config.yaml
horizontal_flip: false
encoder_activation: "gelu"
encoder_parallel_block: false
encoder_widths: [80, 160, 320]
decoder_norm: "rmsnorm"
decoder_head_dim: 32
optimizer: "soap"
beta1: 0.95
shampoo_beta: 0.95
Rows from block 7 of the image encoder of a small encoder-decoder image transcriber, named by matrix and row number. Rows with one number belong to one neuron. Each number is 500 + 50 x the weight over its row's rms, rounded and kept within 0 to 999. All counts start at 0. Numbers have three digits each.
After each neuron's rows are labels from the 100 images, of 14976, where the neuron reaches its highest value: "lies over" is the class under the peak; "strongest on" is what is common among them. Only what is clearly more common there than usual is listed. The data: analogue clock faces. In brackets: how many of the 100, against the usual share in percent.
# fc1: MLP up (encoder.blocks.7.mlp.fc1.weight, 1920x320), inputs 80-159
# fc2: MLP down (encoder.blocks.7.mlp.fc2.weight, 320x1920, transposed), outputs 80-159

fc1.500:536496450496527540479500542469457434457472525526542499454549499514475468503448583560496482607414449453453490393520525488547540540576503583544426556516516624511602607392440586406507476520479491523486481493459463581495544498488525536478497482
fc2.500:468519436440491540464528521503526534438489503537533483468471587439494453458441472471595555516501517532482518452509513604554493404459530478496460476633534532493484447560524434486420496501577488481456483481528510432530468494448501538475468424
lies over: face (77 vs 44.3)
strongest on: minute hand past 7 (64 vs 8.1); minutes: 35 to 39 (64 vs 8.1); hour 7 (29 vs 8.5)

fc1.178:492584521524462503482510499488508631499498559533483520530544510451485517581442514505460527522569526520539522540486483458524667541463408522450408477491442557482472449491516439569442532438551422553516594468512511501567482419474387500508509560
fc2.178:496527554548550443443565561523408581568493451533365417543555516574522469593557420503467494571449509531543534459479510444472498512528509488433509562587447501532541501390428540458550487427499587569482506411466520504468471543414502517512505547
lies over: backdrop (87 vs 55.7)
strongest on: hour 8 (56 vs 8.2); minute hand past 4 (41 vs 8.3); minutes: 20 to 24 (41 vs 8.3); hour 2 (28 vs 8.3)

fc1.469:536536431514531509505514518439583456564625565566546497543449511549505509553514490517492406461508504405466541546475561543506515565497480493529518476630397454582464505523565516438557501549447518395509490492517445501524468500548404491460506475
fc2.469:590561513441468556389399527484485539503533498492558561489488505444511494478546475540512480638620427442521399499533425483539602462448525585514414565512563397508495548497562506638513526527554416498489449481371525442589428586496492409465455480
lies over: face (83 vs 44.3)
strongest on: hour 12 (53 vs 8.4); minute hand past 1 (26 vs 8.4); minutes: 5 to 9 (26 vs 8.4)

fc1.314:495453506542461647444471452516458417515578576568463431513514512497451419565508568505509473515437555432515478440491484520460481570563526494429444489488423487486603579489506458432485506481483504529474412460546475449403469450450559565447538583
fc2.314:539554557482515424526455483566524486530416476556513557487538484456528560552490558519460496519574462499526477567527573501503441507522434487499485439526487552452437499502527558534545429521492470649472432464478523506459475494500553353460514536
lies over: backdrop (85 vs 55.7)
strongest on: minute hand past 12 (37 vs 8.1); minutes: 0 to 4 (37 vs 8.1); minute hand past 6 (33 vs 8.4); minutes: 30 to 34 (33 vs 8.4)

fc1.518:515622572463497499534527498478604515495531520507505547477504519518485597491526563460641364519516551483515459422480500524485522505522466435561554444536455463572487500567564418432490504457484554612497587490471490571504501591523522440488465499
fc2.518:409558536452482516493514463549489429517557488542486302442496581516565539412458483465446592501454449497558512453436562447495460505410582491499402517437546463431528483445602445463455499486551545559541451410474451478508486459559497478500450454
lies over: backdrop (84 vs 55.7)
strongest on: minute hand past 9 (61 vs 8.6); minutes: 45 to 49 (61 vs 8.6)

fc1.242:412528501562560472463539461482552481420482474584507492475479442494446489472485479526548538426581419588476486499516550504520496525471576567395474496503398469539478529501559467620526455459465476481516481496442447390497547610549547493454556420
fc2.242:592522432484489546485585498531530508431499504545473496557514513526569453539476515519536405546476516538469567451428523475592448601556437471452563491522440505555583495486424576454478554512516493505516481478485500494479463460450473497515467487
lies over: backdrop (86 vs 55.7)
strongest on: minute hand past 3 (72 vs 8.5); minutes: 15 to 19 (72 vs 8.5); minute hand past 9 (27 vs 8.6); minutes: 45 to 49 (27 vs 8.6)

fc1.294:514440395631443458461432533441576506424506474544486486577444490522444549493512544496485541551354490557507541402508487523455580439505559615413439517539426518478521459527458516395495452576508479485471476468543488556424509482496432541520581568
fc2.294:543533487542477517536507470485470527482566479497434425457493541461591413555419486552561512555475443502475469445399463479486480526564483582562474437461397478568502395512430537421432451508523566480374470509455467490555465477571407514571558513
lies over: backdrop (92 vs 55.7)
strongest on: hour 4 (74 vs 8.7); minute hand past 9 (34 vs 8.6); minutes: 45 to 49 (34 vs 8.6)

fc1.628:485419557513405493510498573532463493561507562548484624439488542549503424550571554526514498504461576592539537553530555428439466587466529453531450435525519401487457473479539536511532471506542500536410520421453468537489384466429502494457448502
fc2.628:468504414535462444424541412482550471504583421451526584406550471515463494565536598566528491519554544437545498545533455532542559497389488531434502485523435516425480528607548472467550529508484463522493480492437458432486468486468471481493504389
lies over: face (86 vs 44.3)
strongest on: hour 11 (36 vs 8.2); hour 5 (32 vs 8.3); minute hand past 10 (25 vs 8.4); minutes: 50 to 54 (25 vs 8.4)